Weights of a small text-conditioned image flow-matching model.
Training: 4600 steps, batches of 64.
Rows from block 4 of the denoiser of a small text-conditioned image flow-matching model, named by matrix and row number. Rows with one number belong to one channel. Each number is 500 + 25 x the weight over its row's rms, rounded and kept within 0 to 999. All counts start at 0. Numbers have three digits each.
After each channel's rows are labels from the 100 images, of 14976 (inputs lightly noised), where the channel reaches its highest value: "responds to" is what is common among them. Only what is clearly more common there than usual is listed. The data: rendered made-up planets. In brackets: how many of the 100.
# convs0: first 3x3 conv (model.enc.1.1.convs.0.weight, 128x128x3x3, each kernel summed), inputs 0-127
# convs1: second 3x3 conv (model.enc.1.1.convs.1.weight, 128x128x3x3, transposed, each kernel summed), outputs 0-127

convs0.102:496494500495507534474508522481528467488485508527508527540517501553465479508504470509509513506486488465470487501496530564500493522512500501488465505486475510475493492506458518529501471489510493530529537503511536520562477456496458509506487512469402475486506508509535522500505465538453495506488492510465483541496523520482470430489483494500484505505470516493495549474523515501533479476501
convs1.102:516473536520494500489485495511497477493533514477480533504478507493468517471524488511519545496472550526464445473526482491496538491496522491516515466443504472498548530493532548536491514480528491531476507501486462489484514509514518448492460482498513467484516466514478517491513521550499481469503511502498515558501478510441501507526494493499522445497483462522513509447508505538505537543503
responds to: rings (81); lava world (69)

convs0.100:497495492504481501491509514481511506531467483505474478550491519472507489467475521481499492513496489495520458535451480484495496519504477504447484489506508528510515504495503491499500504503502502457528479554517546511560493513521421497520483516504427501500551545502494440495498471492484517468512533492506519490481488469532472477510501496524542518484500481509527471496541505473432468482466
convs1.100:545499512516516494534477510481531509486500533531510517502488481521531544515486456506502530534511509501488521478530541483546454474509516458522512541487489517502509525477514515523448466477541530506495512479523509533496457496547525501471511510469511504481471468501510540519511526458518530542524520489484468464527539490492504460487518516471492520536495524468461550500473501522531460492493
responds to: rings (84); moons: three (73); lava world (33)

convs0.0:515500464504518463537518473501487513518476498503506523494523478496513532515517506503497486481483571446479478561463507510485487469499518481487513511486491481482488513515479499463466482439489480508506506504492494500414481504464496466487469518508568512526540500504463517497506516530517497481534500463503510473526504513525535472555495501499495483501474543495486514501450483498479468456534
convs1.0:511524550525511537462490528499507507477490476501480506484483510514511472478490469470473471470527483521536506508503493498502481512525466527498544490515543505535507489532533498469542527533528477483496501489515492475515521470501526531537514512506453542490473479491499509515499461439537481498487485518496488508460520469507500529409519490485525479483517441503521461526490489479517533457493
responds to: crescent (58); lava world (41)

convs0.97:482506498522524492458489525456513495529511515524509479502511484527569507504493533485508474501494489530530511521474537496493464508520525488525530495445507488521490499507567489491522476490493537498517513511519537474499525475441499476475492535485464487515490498485482545520501504503506498502469474461425480462499441484538500478482478486536498479507527481522562462488512509486525491480471
convs1.97:494493515483501481544488479496525465468533529501510527500498489459477493521505478517503503473503533506483523484531488490486530453461488463504526486459510534448513496531481490530486498478495447462495487481489495500443489477524462474563516474478511474454517481547479517476518525476523554474498513500534512492515498512472514505561488510491509495480489516470460563477520484514512501505537
responds to: rings (69); crescent (50); lava world (39)

convs0.105:502518476556478490469518481538494478546469511479502485491497506472474495500486471492497477464466517488503500470504484509500517468498478508490507492455524499512475495485559534508518464485526513494513537527496482510522526499546542496531541503488419503498530482458496522510533517562504503480461510552482476488525505527495487459453499478509496480537495533502483514456492496481494491462451
convs1.105:476506493477479509455471483453488475488504479494478492505479489504497493501478477483507465479517471481487518481466503503471499494509503461472474448485470519478496483486445513481528508486476518421482499525457485469473512497509496477508434471491530484516528499525474446523519530446472539504518481490498529503501447517466509495456514511535526474485484494505549523473522501522501464498462
responds to: gibbous (60); desert world (49); cloud-covered world (39)

convs0.65:484514492523517477531480503519488508500481511520479475490467518524530528503499515505478480498513426478468438446404491505505487510528498493474512477477498494502529502490530512467472495460528468508495522512539525476484508508534483492493444540474469494485522514511523490500480473551507495471512487470454476531484491473504488479446485486496463483493529508530506507510484476518491457526489
convs1.65:468496507486533487454494533506520475489511507500505488517506566475505533513466482494494430487527469519509471534500475499508517529494522516541529495524489489472498524506522486507545521514482488524538452513477523486567506525525520508519536494515446528521524501515497547497510515501501484536511498508470505475502472531490528502558527495528522539485516519479482549517492519463545477510532
responds to: crescent (67); rings (64); lava world (34)

convs0.88:483451462499486486494544506491528532506498528516509481468510501519470494513506476463474475484518467473509457438456505508486475493485512523494468488450526498513527495508531517471495492482489519455507483520505530503514521509503485446519517481525514482510516459473522491507522512540532544455466521442467506456490511498536512427477493495521517483506542485511485511507454497501481472470516
convs1.88:529554478509505533522473517483467433479526507495493484534471515503515533504470519535486482532498493525509536495490477512532522484521466523507542513453477490506480525484453476500514480503508507484494499531473514530448477496474501519522488492419480518495480525521481493489485472471490480496506466517489518487527480499471471464498495534465472505501442479452532465505536506514521461492527
responds to: full (54); cratered rock (40)

convs0.31:493440489506531510477487499455508479521526488523522511494472472517529502521489531486478469482491511484453512510445497485484547509504517491484488518518502503475574503526534519556496483497506526453503506527504516513427476502470477486515472520523527516490489550515498542499467521464486498492498501516542522515484481473490515470488523538572535468522511528502513480506494506507504505533528
convs1.31:454508464499480499501495518499517496475467490468508484477525486445501491536486491519485441511535454493489500510512510471486472473485484496486486479540505495475446489465466484481518496453488460519485485514514494475549487491503477544509497531501467469510578478444507448507516500497525484485481504481455475497472477477484502512518465476490474487506519480504469549489512478474489497447482
responds to: lava world (42)

convs0.87:492497487519517499504528510436493511492495495522445504488488525533445515532497473482545530470507473518478489475484465495488463502539494486524475496521494517462462532484513517478467504481517492511496525534463511505494493499510511497502499493514417460488501530523503463542506464498508489488502540513540475517523541504553490510519443444498481497495496494527494504474561474487515482494468
convs1.87:507476478522471518503473504492502529513465510510509479502521518495537464508507501521479480488466544502514518463518488517511482527506493505481499520524495459504454499519524462503475515496510537489545456437493475543465495507547477562489497482497544548475485473482513534482471531511502475533491456474524524476507468472499513503541538511476483522524494504480544486545498522531481533455502
responds to: ocean world (87)

convs0.103:497445553510491496489533550453541516549480528491496520523522483473474482541458494469501535499519503505482475516481528500469511497483495498494497503488526515467506498475515475507473527515518493492465483523497562507505491502475497469467493480526442520483533452490495478466458458483529512486459488478478516556495488518515494499467506516533533475503524456501521489503539512485487529463530
convs1.103:465513504499475472506464465498490520468532513525480465470493476517502525508519501493481490538484516480505532446525511484476461462493493468490483556480465468517512467473512496503495481492492519526537531486518533511504506485479479525529484500464559466535447539456513467510565527518485494526510473475527492510480502494518515521517513526509445511467462529490466505503504491515452488483513
responds to: rings (89); crescent (51); lava world (38)

convs0.34:487457558494509494551508490502550520483466523467489471475502513469479519527493481472486502517521508484521519506460460486466456483471501480508507508478520492519488517480554496503457546481466537475481499516493488494459491530566486468457503494537503497494520501506508512483556496544522507440480507460508507495505492518430494517524502516511489483465527484511471480480493505507506491512538
convs1.34:524516447492496491507503477519480512517513491578501478525508506544530474485492493519502490517515499463487505491540494497502493462508510494495476545506529489450490483497502533494487475498510481511569507501465552502517512482519508534524483544548498555510474555517529521494459502480490477545510533516500494484456500499541501492450497496490477545509488466503534500540472462468483497496480
responds to: polar caps (66); lava world (56)

convs0.20:466459476497485479482499501514500478489524504492511485505521519519500508488510458503485488501511528551457454508477479479510474501477499482519525538433474517531473502511489486505511501493506516408526503505519467487562531530483509520524477504514500465462509518477492501532508509516486493462483534454482514476497468500475494425497486490488509483488481493549457506485532510519488437480503
convs1.20:507473536499537472495489506494517511505507535484490474462462512523528496496485523495504503502545510440564501536486475483456514498501498507498529498541480486529502503513490531485456460518456496500506495505510543544459494473577513508539529517513505545541509526513516498473492474491501543530509463512520466472536517523530538548465513481510505514492504537491498489523488523491464509482498
responds to: cracked ice world (42)

convs0.123:519522541502512559504497505455501507509493493530481507491512493537476507506499506487542498486512459538485466459495497528513490505502509500480537479485507528487472497503588521498475458509529476493501491513508531473579507508502541496517450522495483511501566466466512514495496484491514517495485507507523483480502531510558474441487482501535530487475493494521495500481557501496529515475472
convs1.123:493472467503461467516461477526526525520466509484522485502514571494519474469497500531494515486470545515521536482494482462501548519492518492503485507465520480502470485490492474491504508483476522492458497448471532500490469512510514512495541468496500498478515521460473514490461509547486450521529473498533513493539480499547476503522501461473444501521504495515532460503519546514505548507476
responds to: ocean world (51)

convs0.114:485541516522526512482476467524522499526484494493601535490515490508474519499491507486464547490509526473474510515513510488477458473500478485503531472466495526499515525493549560513528492494511490479538512500507474503439501508420468489477500523528461535490474495480479511457479518516495514457470475477497523464537474493502506499473518518489475481482490509510496494495491497491505528505540
convs1.114:502455480431512462484488467505470488492489522465530486484502516508486488532503499497504475449524495500495486504529517485464550484494500479476509474511491490479486488488453464507459460524502477450501470512488528493555487515447492552478503471512515475513514485507483460542488490431494500498466506503510494492511472472552510511514468466527540455464500525493510503498495510503477467486464
responds to: polar caps (98); lava world (65)

convs0.71:528509468543473501497482512520493500467479520499483482482514522519492459465509520453505521499506462473463454455497497514507518519495529510500475510507487514518501491499552509495500481484513456507572484502495523488482516530469527507532484501520523507508554468511511522489522515463474508463457489433409495553484513506493496459481496526523494452496493521502532491486485522516492486503479
convs1.71:499467481530497555498522496465478452524508475494522545538521538514479516549470519517522481460470523519508499510487496517473498527495484500479535523500516492480465484496487531520515477479524496461496527469521462497522516492517444483429464472464486480495504492457474494499498507464508483503492465519487477464529473489461498489546487532500471529466541513544473492492496508532492475531493
responds to: full (63); ocean world (57); lava world (36)

convs0.121:519479514529495522521533495523545512507493536526536496517485479522524503499504501467465517523505457487480474551467495483475531504481460505494535487475460524490536487531524492510511515498523487466472506504503569507545525485524493467500504503480462476464555506467497498478565529526524504528517499502451484483493464477514477476455548478523511541491512477502474503473479531506513498493463
convs1.121:482501532521502495495488495461481509492504523489509482461523464513470489495444507472513514481523527501507526435495505480496516460468543498495476525547491487509496494482543497503467494484467511531460500494544497510460492479474439474467535468502455513486475472526526478469466454493501508493452530473517522534485465519502511498544525529486489483511493462507528432511493486473496508515495
responds to: rings (84)

convs0.99:466551507464504486493528501499516487509486515474482517514499472456488526511488465511528439483528423546510519479469491505481521503514437500512540497484487506478567508493515486467544504513479485498471492503482525519542483475500548477510480488498466501477510530502490475531489480515505482508479493469492473433495508479547499494485527491485508513475511474518491518511479499499563536534490
convs1.99:551526450532515493487475489504484470500483508510508505498504552518493493501518479461518506462494517508509456502513494522483522479500544478476507491482540499500470508521547488553466483461496509546491508484476546518521526522460472531497517447501476514451494515489481539499467529554490509509526540509557492523530505509517502480498476457487520483494438535501520501480527511512531514506478
responds to: ocean world (99); rings (98)

convs0.96:484530524492473444506463512493499531467506515486472527514473469473562434519511489482474488497485454510482490476514490492547516510528464486494534506525496529489496514519485509514512475510500502518494498510501562514577518506493541520509500515498479525500509518481472503481468518479519486527521496492554515438522504512551502479453541498540546529502473498504492493495530502513534518490489
convs1.96:514557501528521545508493518502517473527467509509541506444519499477450523506456435464507491498498507521500510532468546506452508473462535457519513467522501520482500497493518451497499509477488521496485477467492467507491515556522494489498534463503476456496550487493497468511483515556470509534503504500523464517507453494488520501520485524471487461523494518500496525504512517519520490522490
responds to: ocean world (100); rings (93); crescent (59)

convs0.37:492553483506493502515500486517497492506486495486508488455514497524487514485480500464456467458476443460495486479494505509490508519498499508456479510419485505468526507479520515475495498489507455478487485509501526526459514528476525511545440527492439503478503512471492471506487501529537515463496486487498523478511541503527514426486498550517485489508536522492483477503489507502525501558533
convs1.37:496517504531534488511458474490501480495507494511520536523508543475532466518484504542502486495551456541477506547475493484497483466537517487543545485476498492500485531526489466499510504503526540497516499479483490481537498495527509515462508515490542533530506463489434535462494487448481487496488467483500495451519516510516501434477498465471532538486469494491501504504541524502508488468476
responds to: glowing rim (70); full (58); ocean world (53)

convs0.56:502511541524508476516517512532510527494495493474462509503503469501514504506485524498500514528511501495470502522549457498522484483497486506505501473486490506520499503491525536546472491510492511534502511513481538485579477498558489500477564541497504494506478539495532505501492479520481523542485517479527472457486530472439511550472492479508486548520513494485484492513430489485446472528466
convs1.56:524460511492472508472483519444496556531491519497510462493503486486520473511485495528479491472469498499488524500470510487498528499473518503497478489472505479470503472505509466491498510491510528496503499482499533467442458506515549514530424547503512498463496500520484527507476454503508462479481474543474513519491459520483500463513494485511494462537516470478492522419523492469525499454499
responds to: cratered rock (44)

convs0.79:490495484515522512502462507485513539516469494507473519493536505578517483508461472523496515501493454509474494512487461510508493524516506504511484490508493506480484500501559513489522496521492493468494500550494521487542496490544482468484553490488533481507458493536497487495548530462550514482500491465552471452525497497525514511490509468513497493475524527500441523472510518488475420507513
convs1.79:495448455503479505485545520486489507520509451491491545515486483470504499511502483493502511483478527463520530508471491495504495520506483493498511457504478548506500480517480477514511538466479545499528509448482511518470475492486482503503437465505521539482507495486513524536504483428451496492466491527507491519493496514432484528493488539472503466534507513453523475469494504536499502485444
responds to: cratered rock (94); full (70)

convs0.46:486503487509518480496500463457519502480466492481492501442504522523495516492489490489482443479489498521508548463486487518499478493485488509501483469426508500499513493511532525485512489461537487499531491483520470461537513519547513477530457514492423504516479507462531513463507528493502488476504459478512503483517492506519509401491471506502483510464536499507489494495510510490535507536468
convs1.46:511503469510493485525477500548469486513510501494487480541488480456520467521451520514533531518529424505477432493500461498492509488553468484472556507461496488489455538470522501539526541522545511519499495499498506509468525474519505505471481549471519498506529468472465493518518454514493533492514516506473488484501511512476487524494507521474509524518503479472491519485534485485494466512517
responds to: gibbous (53); desert world (44)

convs0.17:512500511533531518432479521477514487510525546496531547521483496487531496536475454484495462485509477466538537514500509484496470530513482494478520518486475482533465508513529528516493463493488506513488523524475552535518499490532468454499472497500507489474478528508447473491529521479560516510474483491498470500545471481471467519509517476523500520482465510463491531461544504483519515516519
convs1.17:500453485504473502530539513471505529499464481505484482509526463474526482506507532540532507506505531529481453465519522482497507506466493537532490492528523503510539486528518479469473493506559513508499495473543476496473485496497528527561516534547478511482513467498524528503437475542491459468497527505501522506463500530560524464528479490478507492516509518519507528465484505479490504476475
responds to: crescent (71); lava world (46)

convs0.107:474422510509520473524505518502507472487499506522526501484493467517539514534486535478476501478536533504510479451482540479482451513514494471475546493498511485481472525518524506511510496484484487443480469457507535522433539517464501517481502505505488500516528466500466519470455495489499518496476476421494507510509448486483493485459489509480500480503516521536506495509510530516521488531508
convs1.107:508514493489515504463477475531502441488526491502482519471501485458476484494467507503519480490519481491454491552482471508466466438499460482523485458484477521496524513524521497486473492511505515475538501540494514494539476499504508464539518480535456472484492559517503481501540497464520534491538508495518491511473491568471542484490519504531531495475488552480527503494519461476498478484485
responds to: lava world (75); moons: three (58)

convs0.61:486438532514529495464493497511509529479479505472523500483497491498504488521459498481525527481480537473432543453508504507488500488507467474505508508413483500474477503505492515469504487496505470426471482495521543503469533526447517470508432523497475486481538492501497501518493512491551491486487496444482487469516481499515508491513517519511515462486496520506499497483522531527524500497518
convs1.61:531489499428513464514510494485507480542532527506496487500581548503524501505545507538478478522529483520503436525512507488532478467482509481500547457497497485493518488498523506509468479511489527483484460494501465503524470483559468489521492521508503505531515531470500467480514497522477547472533496499509502481473502468482468509474515500516506554479505488519492518488491465482451488486468
responds to: cracked ice world (49)

convs0.30:475543507503468495482501487485510503518468479475490502465500529503515485496472506483511528497458435510500467494492498475499514517520463512522510533570479537487477516489539504471479495523507512506499519495493470495536499539520551489507548524494482539516567490483553471507519507474500484476518521547532528504508504518482505465462513483502502511523502460496506480510550478493504546437459
convs1.30:518471465484490513489484489454474502529516492496457504499512489521463487495499472457497499517494521515527512510513473473509494509465485474450511494479488476518498484470440466515473529480493534502536500513523483482427498523486481472459437486481546491496487469481502483506499492484498517527454511449495494502504484448511473535498493543492465446526509511465451502504494525501476445494489
responds to: ocean world (63)

convs0.62:502488502507463487524500472475514507521442539462503478465521476496481491472483480486510489489506455532489492456473507503475507515482521510485543468465520506490456506496534529473475512463531522446492467520503543530514531496425511499500424523489505523488539484502482460476508517497496524510495473447465525463527523506554515473507493501487493498506506489485493506469477520499494472474482
convs1.62:547583481462492493534476500524495449503506488538477499526519529503514518488504529493465505518460493493531478523525495517534459493520492520495535512501462535505493493508468479486506490544510499544487534495478485504475494506536512497484521478514474496480429499538502526509528480460517492487526522509502434496465527482523494524451482496525508540505517507515490483543507471537479502490531
responds to: ocean world (85); glowing rim (66); crescent (62)

convs0.55:488506527503508513486489472498540478489482482490504480511475528476496494473490466506489453505527499457476485514452522471509524492542509472462519499445503531484512527496551503550505498490517457465499487497480511481572488486502505502485482535514466481474481483536482481516505474442466506486535547500499511483508468502501478429526476513534503459507466504493523494503506485532482547454491
convs1.55:502498535520466512521464502521492512525474495514508471495488493520473508472469483504479523514480528516522485475536505473502526494463490513513495545497483500475511533460432474479450519494506525502480484456496495473427485512495482506505511451526491546493507456448511459499494469535495506581479499472527482483522497508487530521464480502470494514505494538494474485513486551472520482518508
responds to: desert world (42)

convs0.125:499488523502495475484490481493479475516505529501498484501476487486499510519536548464476523446550550476501466537478526520479491473490512505507531501537523487502534546523482508461489463505463490474492516541518495472494525497506484514532503565490505447475477478509483532490496522525499520463517510573539510479522485467550534487496523483547536528493536531534496503511520516498489501485502
convs1.125:477500457501514494472462488475482504456477492474496501472498483512491515508465458486471447445496432469491525519495500472491507473505462476494490461501469532482490485489455501515475505500524504463502488547468489503575533490490511487490490469532482466510556485486520451523498487493497534523495487454470516501503481509444518484528493522528507493493500496518487517496490493522490467443474
responds to: desert world (56); cloud-covered world (38)

convs0.64:521505501492488478483515490482517512517483506499508490473481510483519506504486480462500494469504407456495483452472458483467467505510495507451514508465483484483493518485519505438462507469508494522491496514488477503508514526590547458526501524509453535486532483486514482506505484538507508475521487442446483517505500471469499474480490514496495480479507502496496514500464522518497458539496
convs1.64:511524489510549507522507522496479458495488499498516455530512546494462502531505479520464473525496441528485442522507482499475522466520499498562495482498524503496497484506514472493534511515527518516505501499486494508472518484497508513495502505461492475534498492493505491439492474556479490491461494499435533509490533523576527515482514495520482510498512477490484521547497490445533461468515
responds to: full (78); glowing rim (75); lava world (47)

convs0.109:475466489515481497505492485500494452509504490492515526514483488434461464492495496483489511504480472459465481459500532523483473474485502499461508489484463479501497539487473499514542444503505485457488491501488500513532500510488492497539519503497448497483568513504472480533489497507492521525495487487469472453517501516461507489489463484495525528542469546532470520492566516498488471512434
convs1.109:497516504498493507449493505475505480502499491548517501444479485505515528495477458504500533495516465466510493551486492472475515501505492453479451461527477538506511482499516521496530524512528491473528507531493513518491510515539507498523500503493411455534547507548497456517528532535515512480502479509493508512497470516463512509489543511545520485518528544516540546506487492520509507534501
responds to: rings (61); moons: three (54); lava world (37)

convs0.33:504482494489508499482489478519489496507481516505542506470486486457497493498475477471490512538513452492483483528488548454505540522502493492532486544536512503573505495528478482523488495534484485442500505510511516499564511497444441544494558504523482495484470513512494523530505511521462499498506503513488520505526488488429494520550486467473476500484505454483470505522503495533476494503516
convs1.33:530506514526502487532516509526517482535515508473503473523479500484485498479486473500466492483494516453491542514510473473464512458485499528512510464482493506524503472533442479490451497481470504506470506475463531480451501451464492535497464496544577524503467484495521463517524502504439497560475519502514500469504514461477517486541503519479495490475469521494520474480485505521518479507521
responds to: crescent (56); ocean world (41)

convs0.73:501459475529522464490490499465499474510478501512516491467489500468497510489474461470474521461513478443468466508443503473495515488484500487489498467454509486483496514531537489485480507467499460462479484507518458489476505523466497467511427515489480482495462523467498429487511494511495506513543484467504503502516507498476488461465524525540509461482508517501499497532439500517507478460520
convs1.73:476426508483498469527529510471502531503529478478500509476512459493493509542478495456497487492461496541521480501492510513483477485494524486514470502468514517487506477505463494501499521531503512423500493486498499494546464476470481492488486506479491453468499481532477512491481493517518466478466497521487481460481482505464493492573465510457503458481498489465507521429524515530476525497470
responds to: glowing rim (69)

convs0.93:489488498516507469504523493520496489523505473475489521510505526479508505471486487471475457475505494483497496511479510486485466490516520533471495521490517513444509512509558499476494512476500451510484489532505537474472504512534530539498456497494472483446545505483505537480494504608552492447481496533455518506521486507540497442476453519515485489506522508489467519499492488490493493496512
convs1.93:498517523490514508482491497448480516456498545508501506513489512509550513506458518536475467489515483497451488481498482491526523474542435487500517449490489506498494521492549498494502476510504507507487485509490455524530504479461463463505499498536466567517488533489483505514464477474510502498529535482480509520457475472485503479542570496487505569496477509499525504496503491494546509532499
responds to: full (69); desert world (66); glowing rim (65); kind: lava world (34)

convs0.95:494510457502521491496536485517517519494465517516496499515523484497462503520472492482527497501496417519531479446458458513499498492503462535540532502485463538472501457512519503470530482496501490490509539510463512522531464491517483475504521522475496513488515486508509534479528482486498496496498526514514473529508505502550516537560525487527554500473516504498518556480569525496536502499514
convs1.95:500480463532456511514481518485482504509513494484501500533451490501512487484515492490464488502485554505514544443501506523498501537497516479516489549532502479517475496515496477486524534470503518533545469454482525499495512472498472540489451455475544502466503482462553477545475507507485460518514451486525532505483506484507490533447458531494470477513515506524520481511493495528528464486507
responds to: rings (69); crescent (68); lava world (36)